A small self-supervised image encoder, trained from scratch: activation relu6.
Rows from block 4 of a small self-supervised image encoder, named by matrix and row number. Rows with one number belong to one channel. Each number is 500 + 50 x the weight over its row's rms, rounded and kept within 0 to 999. All counts start at 0. Numbers have three digits each.
After each channel's rows are labels from the 100 images, of 14976, where the channel reaches its highest value: "strongest on" is what is common among them; "peak on" is the class under the peak. Only what is clearly more common there than usual is listed. The data: simulated telescope pictures of galaxies. In brackets: how many of the 100.
# convs0: expand pointwise conv (model.blocks.4.convs.0.weight, 336x56x1x1), inputs 0-55
# convs1: depthwise 3x3 conv (model.blocks.4.convs.1.weight, 336x1x3x3), a 3x3 kernel
# convs2: project pointwise conv (model.blocks.4.convs.2.weight, 56x336x1x1, transposed), outputs 0-55

convs0.65:539444469464467457419524359525542412471424432454525540564441472479565508514503559504489528571449552464442485475484492471473472490563490537501640496412472501533451437501
convs1.65:453522537542545415446488566
convs2.65:561472517521459532522556539446430596493460532472506527462555522535520472413424558374530469512528463427443615529569458559538409548500485513498409535431478499498510472532
strongest on: irregular (28); edge-on disc (25)
peak on: galaxy (73)

convs0.152:469523423486443544609403543505439523436543558561485523501531451595524485544509421487565421494564457486557496454478605554480561499509495505500479458535542393484559534452
convs1.152:483492569447447602508470518
convs2.152:555548512494494589580506478465444474444451578498525448457497441528470514449411522489492466544489559402432540441553487515594490405567481580531443478442470505462572539576
strongest on: lensed arc (26)
peak on: galaxy (74)

convs0.110:494479434524538477576558495457534484511502491545449326523540576489547542537546450507515467565487493438541485491456490501473456496502478522312438473505538464500485579480
convs1.110:520530591575579526508518502
convs2.110:488552537470539491518429525446518532565562468437500344506514496499536475426484451541516527551496451390551464480495520462479395486551527561596493501424519496399563530515
strongest on: round elliptical (91)
peak on: galaxy (100)

convs0.104:413530510588516563493490579490466588470612504530488540480476573563429518481519567483487427403517419571575505487515415458497488491463491505516467460583454520482532588457
convs1.104:546461401501486491460550569
convs2.104:456498500566535535455484524540496412423490491584439561553548540555395463465506552493481494367571444483502449461501504430445500427582526429463534566447425518509518496513
strongest on: lensed arc (27)
peak on: galaxy (60)

convs0.313:551424458555510490533470487517518456495574395511426521544502421529544492494612533507430520490440505511470523489515429463431521551388425553490403592512493496483537434436
convs1.313:522604509455450447470451478
convs2.313:525530570535436522585447480481475433574637449545442480521634540560493457484458492494516558509506453453467475523541522452550403481494553500585453552500454468458490448540
strongest on: small (57); lensed arc (26)
peak on: galaxy (35)

convs0.268:390460437535515558503530422589514473467486505532420492548521524513461456529516554514508566537546527525529429423462562468327516494459597454492561459507482478508450502542
convs1.268:472534469583524587549524539
convs2.268:415530493550449450421459518570579491457572506470497485533430532544563418449465466525602483453426494516544426511512538412402490524562569536571544499461484527514498486576
strongest on: round elliptical (50); flattened elliptical (31)
peak on: galaxy (95)

convs0.229:512588536520522540578528592542527553538553400464459448544561526470488479435550456596461508486527458485557506413592496535543519454405510507474387458544535488439526517486
convs1.229:434550512527487544567448426
convs2.229:570457449488480441444491478550511510501534546506475529486556527616583422408479567397510492437537411507444526541554512467462462496599497488535462569399443475465473495539
strongest on: edge-on disc (33); lensed arc (26)
peak on: galaxy (81)

convs0.132:451541518543489422550399506490457460482467489551529513449498509578536538561539489420547467534453560481479553595526500575470574561500485487511349473466557456455483528399
convs1.132:524441547459500614507475528
convs2.132:519515497527549533498546496363423512488504490410518439431425541538586525490413465458473482533489431427459540525544468569637418525483464565461432493524508482479513506515
strongest on: merging pair (33)
peak on: galaxy (90)

convs0.221:454572393532605513530485504510507448458540480483366406611484564486463514506567534557526534592549473507590493497557473498488493569465489547432420510499476483493478482496
convs1.221:542553465534504525410418496
convs2.221:548502415471474465471509458587532537466484512526453546447643550541530412441470533497465518478516411505427545512540599524475437491555538436606519544456477469539493463564
strongest on: edge-on disc (53); irregular (31)
peak on: galaxy (84)

convs0.118:472541503497542509587508565553492560517526387493416474557493560513518481501512553602485528458606418506597432418552526485489420504448554574508524483548526416477506487483
convs1.118:440479510458547512399564499
convs2.118:496517489600415611571486463419475550472528511408497460464562445524446539451503513483535460558492559477426547515544378529558480568442491514526438413512462533498552486512
strongest on: edge-on disc (77)
peak on: galaxy (100)

convs0.188:511514498478566539512502416503486523562505513561538502487455567463515504538474579415520553551473556509473450451444493510362630517501472450529548511423530501543473635555
convs1.188:415419460452470448492531508
convs2.188:501587554455423530507518597472487519533499440541514493543531497379520479467534545452465485565515493494538491601614507530580465539419429468596529518604516451514502510514
strongest on: bright star with spikes (62); lensed arc (34)
peak on: galaxy (45)

convs0.113:507482543522508564519497349489460511510577571571497443529445535472424490481491547444484600540497379465401522490533419453575489522512487460509470479508425490425495452502
convs1.113:520542537482601486544565546
convs2.113:481506469494541457476514513407476399496487459485495467535475558495484467462404411443547473584521405400521434527527553497584393503534525473472429558463523430432450500480
strongest on: lensed arc (62)
peak on: galaxy (56)

convs0.93:498460427478465484500482452412509455549593475551546488514518568527536510489503403507553496504510559435460441518448551431522548501593584459490520460448515434497336546477
convs1.93:542507450400494416501488469
convs2.93:364564476503450460473485545421603418436500416549493492521436566507569447499529490479573497464444520570490420542537456467479544538422488520535545517467503479478453593505
strongest on: bright star with spikes (58); lensed arc (29)
peak on: galaxy (42)

convs0.246:443488396456574473524408503530476512486493538524416449553495498504496487552490545524529526554582536550533453427493547474407524626479596488422480462557533451469587534477
convs1.246:500479463503523381556492447
convs2.246:448446524530387581500479452487472439450568546475479494542464482561526522543461475515475475498509540618397524531509351540438548522490559541526473514562450516522416461466
strongest on: small (54); lensed arc (33); round elliptical (30)
peak on: galaxy (70)

convs0.198:483527472417540508513463458471454457538423492520480460534506452384483484488491524535509624509556515398433479485467511609554428529502559465491500531403501387486473580519
convs1.198:519501510516643516527483509
convs2.198:492544502521466515502489491464484481486554432432490440537510524516484469459409502443624473561519349433483428496521501471608428447533523507496432511432555455414445500471
strongest on: lensed arc (53); edge-on disc (42)
peak on: galaxy (74)

convs0.162:478429535500467419353476419513511425451437550488551618454471495428553489521447464502535510482489515534462488484453566574546491489546484463613522463490529479549490410520
convs1.162:533472528558441485505401554
convs2.162:409556620459486473602535611469484531593504522518461454537559413532554485523503559465512517539539462460468536539562513455501472466464502510408509597460570483448500525444
strongest on: irregular (65)
peak on: galaxy (86)

convs0.242:533520455411625524538490512578485538536454487494478414533532532406491408388533533639457536490522551532509531464561526509502461568497501423467488570476523488535482473529
convs1.242:554517403524534430517517448
convs2.242:527548537531541621556434445408420392453556473477460465493584530523573539561423514488494514562510539457420514530491448583522510554435537485519489567519465476501476566478
strongest on: small (65); lensed arc (53)
peak on: galaxy (85)

convs0.173:489512477478464565551455468489446432587537486555468428584538413490509462477549558450559522509562548520362413552518420498519525507480529497489496523505426421447407501453
convs1.173:411494491581570477453486494
convs2.173:548529448570540503555496458451528514495610441528468435500462466469483575563515518472561452587584446454545451391496526454468482547492502547402505419466577494471511534415
strongest on: lensed arc (60)
peak on: galaxy (60)

convs0.35:472524558485530528531549571443512535516481406493520397599519521505439515460532501581459590588474470456453430474479453524566382455497474598457457574499511443512470501495
convs1.35:451504511611457424503494497
convs2.35:590598515526503504532528538447526441543523445454505498440526562523580490426461542417491502503426399439554497587591440469526467453518471533561501533475511521420606492515
strongest on: edge-on disc (63)
peak on: galaxy (57)

convs0.133:387455545545586519467535583575493482526431471422458476520550536472503435511502503530464478543481564561579499471493587543424483576405541502470496583574486548552468475547
convs1.133:481490557579432415519485490
convs2.133:629469485481541456482457428451500562529506498501493520451533438458568553516447518392443489522587472463403575555513454551584506538504455504551453530387530475443496486532
strongest on: two-armed spiral (26)
peak on: galaxy (39)

convs0.334:390513490443515519557440484442516463533585426543472390529525467489464526505533476585570494513483548420462435521504577430478450538498512598491450546477563502502415422458
convs1.334:437461523497428434537544560
convs2.334:499545387488479475494545545453564372460496452423517501438460576540585439478496430535514477522334483516522547537492498508527481553490448479499543474579491511565542524523
strongest on: round elliptical (49); flattened elliptical (27)
peak on: galaxy (100)

convs0.131:500612513476573544627519528553517528542549429452446390491520513462493434416593534594393558471555532479479466477521479518548494519447469505456502521525534530478489497561
convs1.131:543513441407509563463447514
convs2.131:504487510514453493537456536573526500509453536462455488503603507569531453446450632428535466492570493495434565552612431509507449543511562542576470535375458482475480496516
strongest on: edge-on disc (90)
peak on: galaxy (76)

convs0.274:494455526455478443551495455433528511500538424644487486552475571549452458500485458557468542482519489485449492474504525510524526451574522440482454550484529478372401524362
convs1.274:454535496583401501468538500
convs2.274:440508520540448518572519502521506526450439627512568519430510504588488498462528493451529431474473588481487568591493485510450494516497444558478585519448487526551594529632
strongest on: lensed arc (38)
peak on: galaxy (51)

convs0.225:478565399412621525556464453563486509513473494504386404482561497487503446461569530489487490480577581449542476436531564543474504564451506527484492525546543473485579564523
convs1.225:482499531392508547457573489
convs2.225:492469470512436536540410419444498475511474489448455446527611468564543520479440562526522505521538530440351546536531460556564481584516552488543423541451416487492461533502
strongest on: flattened elliptical (47); edge-on disc (43)
peak on: galaxy (98)

convs0.259:506493522547510545529481494507404429543538500527499550536594558555492500491475524412553496446474523424509503488463496432509416621483503357504583529457435467571519576512
convs1.259:515570402498581475479488495
convs2.259:431553527470480522464520472517480438470460486524423520583511571492516478539538532470443525546566510493474498483528550514498501485497534374534538559452372376593430588456
strongest on: merging pair (39); barred spiral (30)
peak on: galaxy (55)

convs0.211:529494592484450508549462490480462505550519559625537457477519536585520491509450380499458472511557484432511435506449603442504501560530519490476506465450500456484450595377
convs1.211:551420486479442465492417537
convs2.211:420569502474459523553435558469577463501584389613440463551517538443511448475570575544538526478488551545474463505563435485538507487459483507474449567464500470436452593481
strongest on: round elliptical (27)
peak on: galaxy (45)

convs0.10:400489525466543486532532492484526473469508497482397432586537522543589367494626453521446504569501526519459484412564498492464443459466481516485410529549529473448492441526
convs1.10:443532454517528503414543424
convs2.10:455457519565524576542490539534434469556469468505498529517512442371417636569478568560512441473512499517563430464423472473500454517484548474446491423544580532492537463476
strongest on: edge-on disc (61); bright star with spikes (60); small (51)
peak on: galaxy (55)

convs0.43:542467470499460451489470372474497441560492468485624566416445417454556443531509490504514453499468602437464413526489482478504478423504479533572498466437529467455417459483
convs1.43:543448489490478451501469382
convs2.43:399573506566447484537512547454574432471584400484525454476414497439426523569589474525561476507486524507545415461552498434493498551459467537544545440496484493469479519404
strongest on: irregular (49)
peak on: galaxy (74)

convs0.216:510586449554552517591546575455555509455486492476461419491454570557479495511613535512499453540576483464509497487521450493470506588440514541378429567548526499537573548545
convs1.216:482569500488621494498491450
convs2.216:507624543587500453618459581450470437525548504539439512485551549464536467518485530420487504498502426506567463509564523454538426507470541536561498528459511465407583485575
strongest on: small (48)
peak on: galaxy (99)

convs0.119:407436454508489543514494445434463540498539550586476455512527563501496527561520500402545503549569458520458446480442461521423609531535458528431584545495498436527446615511
convs1.119:483561511490555553404455466
convs2.119:490500528582503555537521449478474534452557542532502439443477394610410530485467523437481512476563492431488528442479523432422506537569464526409572417417485519525558534461
strongest on: flattened elliptical (29); round elliptical (26)
peak on: galaxy (84)

convs0.126:476566485509532571526463624472515511557493486492495486569517505507502562501509521539541502552462488531546348514512425505490505523490582538470420470518581599364480538442
convs1.126:578496550478420505457463561
convs2.126:531507500430512471404472503512505521619420514473569536495545465468504472409469440488525463500375493514519460562597511456512523547489499497527460475575475570411492376523
strongest on: edge-on disc (49)
peak on: galaxy (56)

convs0.91:424449476529471489515388482546438510433522568522515512401619519642553521560514533456473461465463493478504521546485516574465518408510554496529415458485482525461456511437
convs1.91:513497551532496626515502550
convs2.91:545462459519467609481562513472378462463472482404535485494474588564523496458414490435562398517425452492503517468501416532587430456484511523466464500550427500494496450500
strongest on: merging pair (92)
peak on: galaxy (100)

convs0.213:418450492473560547536480486536361626513506549491489472554550552521420460415454496498544533457507475553540406435534551534524512381550556453493480481508478452483464488484
convs1.213:491430453440556461438556509
convs2.213:474521489458482539590522482404504474474497537567538549526496515518460513598539466434403490545587538537437536608437479583454481517520454413475507533482537462619470558488
strongest on: small (52); edge-on disc (30)
peak on: galaxy (68)

convs0.295:489447500419547439524471388470531486524469456515494482554405430535496476471501445529530533537434614556467464522541563463484554470563492507502537516412484393544385454471
convs1.295:548511422529501550401474510
convs2.295:507503541462527509462473450589542555551518607594460495496554478563465414420504500519473566479555526519452462505536629470442587467578533418520481569464499525514478451548
strongest on: edge-on disc (57)
peak on: galaxy (38)

convs0.215:464479441514510491570457536496483500481597478489437464539480428566503506481576561568575438567540532454598492468470572400377477583482492565410547476492504515478491502523
convs1.215:469474424477464453449408503
convs2.215:455514464453462622466413517551461399432500460533441460551579576504493441443519525561490563481537503549432440532531469548541508412452528440515476549517464452445424548490
strongest on: many-armed spiral (34); winding: anticlockwise outward (33)
peak on: galaxy (38)

convs0.166:467492580533437523504545540475551412566616377575517434542475528498407537509523471550468389486526449506438535527534455491533484424466448534497476515519528499468437426464
convs1.166:501455510438575513411450515
convs2.166:528588533510467579504531530454425479401469529546421499564438508533540484522586545439455460622523536499539529460591480501516494607403438515516529513546460487449504546516
strongest on: lensed arc (36)
peak on: galaxy (49)

convs0.289:556489470490508459510488450480615441568549473513458511515389492400551500523522498543522487517449486537484425563460429444542569476480471438452465526446576486558375530422
convs1.289:520459552548442422567468478
convs2.289:535553488466517375546473465427562454512575535507519410478476509551473402604511528493489542573616509528429453478551495494432499481444464510536559452421488486448510541548
strongest on: lensed arc (38)
peak on: galaxy (79)

convs0.42:477584560470462406539396578507444511480499513513534492525582488591553461519566513406508500509462582500589514563517503588529585446436511451534441534551476478457459474475
convs1.42:474521534525467609502437552
convs2.42:515543448580424556443564564382493450459449488466530486477458630519572480464473465481512441486416478508475576582588441567551497491493490533499499530586498530454497493531
strongest on: irregular (46)
peak on: galaxy (100)

convs0.89:588442493468469512452543392497561468486468436514506439506589429526463510484509502470526546483486479480336447493455452462549473519533527544467508459483468398459369503497
convs1.89:420557481545423517456538530
convs2.89:556497592464547453525494419478494548472540532547498490487490394586506483481474459405532536541547457474368499554494397472513535462519450515505450508379564520516526544570
strongest on: small (48); lensed arc (38); ring galaxy (25)
peak on: galaxy (64)

convs0.28:529491454476488480547527475453540490519522468565537499527542418588534490501492559445552461567405523496295581499494457506557573510473465513496518544430474478442460478451
convs1.28:547458542554481564517405492
convs2.28:543546446531517537536418471401456503495585539509553471427402459518446527467392435519549545507487482439475518533472377473579525502490449528511422395525512546470525504499
strongest on: lensed arc (35); edge-on disc (29)
peak on: galaxy (83)

convs0.127:459479553520597465517516592544499480420443553492451498525524542507457448514490466578436515456589504535607553452517666504470443526502497453469513551517493502518566520583
convs1.127:539522433508512472485406577
convs2.127:571580518505502493587474471440466507429520517467501493429532497519508536581429526470488544549522552496415620561467415569539516493477444439557444577418564537503529574481
strongest on: lensed arc (35)
peak on: galaxy (65)

convs0.311:486537512477560522498528552521507570579495481473526447486642530534516535411462522553494525495503543427546502450540464562623410403543589499543518481458434536507542449535
convs1.311:512497550473408559574461498
convs2.311:529530505498403560573484515534469471547479566450454525485597435430397466457499603532435405446559528576440503548559500517529475450461525541522478516527549521448552420511
strongest on: merging pair (37); ring galaxy (31)
peak on: galaxy (35)

convs0.86:483558518478487434536444593448535608595511501432512473510397539507462531481495420580543472581574515545459440496524497543581487546490524559548528475538582525474406514498
convs1.86:430449460553452524541530572
convs2.86:498470497507453534550492478470477416475546478420451385553519550544556427373485475467515496577464402507465485474555435459508388450518520544481468560468440442428505482488
strongest on: many-armed spiral (88); tilted (69); winding: clockwise outward (62); winding: anticlockwise outward (35)
peak on: galaxy (100)

convs0.117:534435495470397516439479406542549535569505463525530508511445473475439519419450488421593489513500529513411408453518502412443608487505510471498492461481396462507428496487
convs1.117:452450589502506499552478419
convs2.117:582542334473545420512521485478504421412492608503480500436449564595547391549473488504480535434490474521494518510508578496437497467512443488500494544446532532482518492519
strongest on: edge-on disc (76)
peak on: galaxy (93)

convs0.77:478461508532541454518540551541509425480525444489406436543471519503496461552546457606531423573480536501561490474450567526361440554422559565447459506582500523455515482539
convs1.77:456448425493506500566580539
convs2.77:474518479503463501487469533510534462450556533452469395493536547509634430398468512543566507487424490507519470477549544444419450553551564552562497531536468537444570439598
strongest on: flattened elliptical (39); many-armed spiral (25)
peak on: galaxy (92)

convs0.314:461479544484496510501450544394462492565545513600482482544428545526571559522524428458544487622417507447520441492497501461525525521489493420472473491450512482450425609399
convs1.314:546538491489605471524558445
convs2.314:622467453491475442438474493465499572500471486457549501448532414397439603575440458500491502517518506430517539447451489541569497478504479484584472392504537582474552445499
strongest on: round elliptical (58); flattened elliptical (27)
peak on: galaxy (77)

convs0.203:491566369414517528493444440538509512519486437524467408496549386530518446539574504527518521556512630498466503464546605534475457548470498547459420497547516490458499532481
convs1.203:445467571438509524425515556
convs2.203:440490546565437557523412445491522453508508490482478492548545522591552438470454473495587479516497540454400527569512490529505520567468559487622492586505377464539445544488
strongest on: small (56); flattened elliptical (32); lensed arc (31)
peak on: galaxy (86)

convs0.320:416536583483603554556495588594490513502441592463437490476563493459438461443528530482493503463582499508591525464550579528494459637510507459528521501561494490496492531516
convs1.320:484517488579483403449556507
convs2.320:527552559429451564592488523465474437486457505467496472422551510431450524555508606503432481519512594495410536533548458603570458485494456466527425538421518444474534553502
strongest on: edge-on disc (71)
peak on: galaxy (67)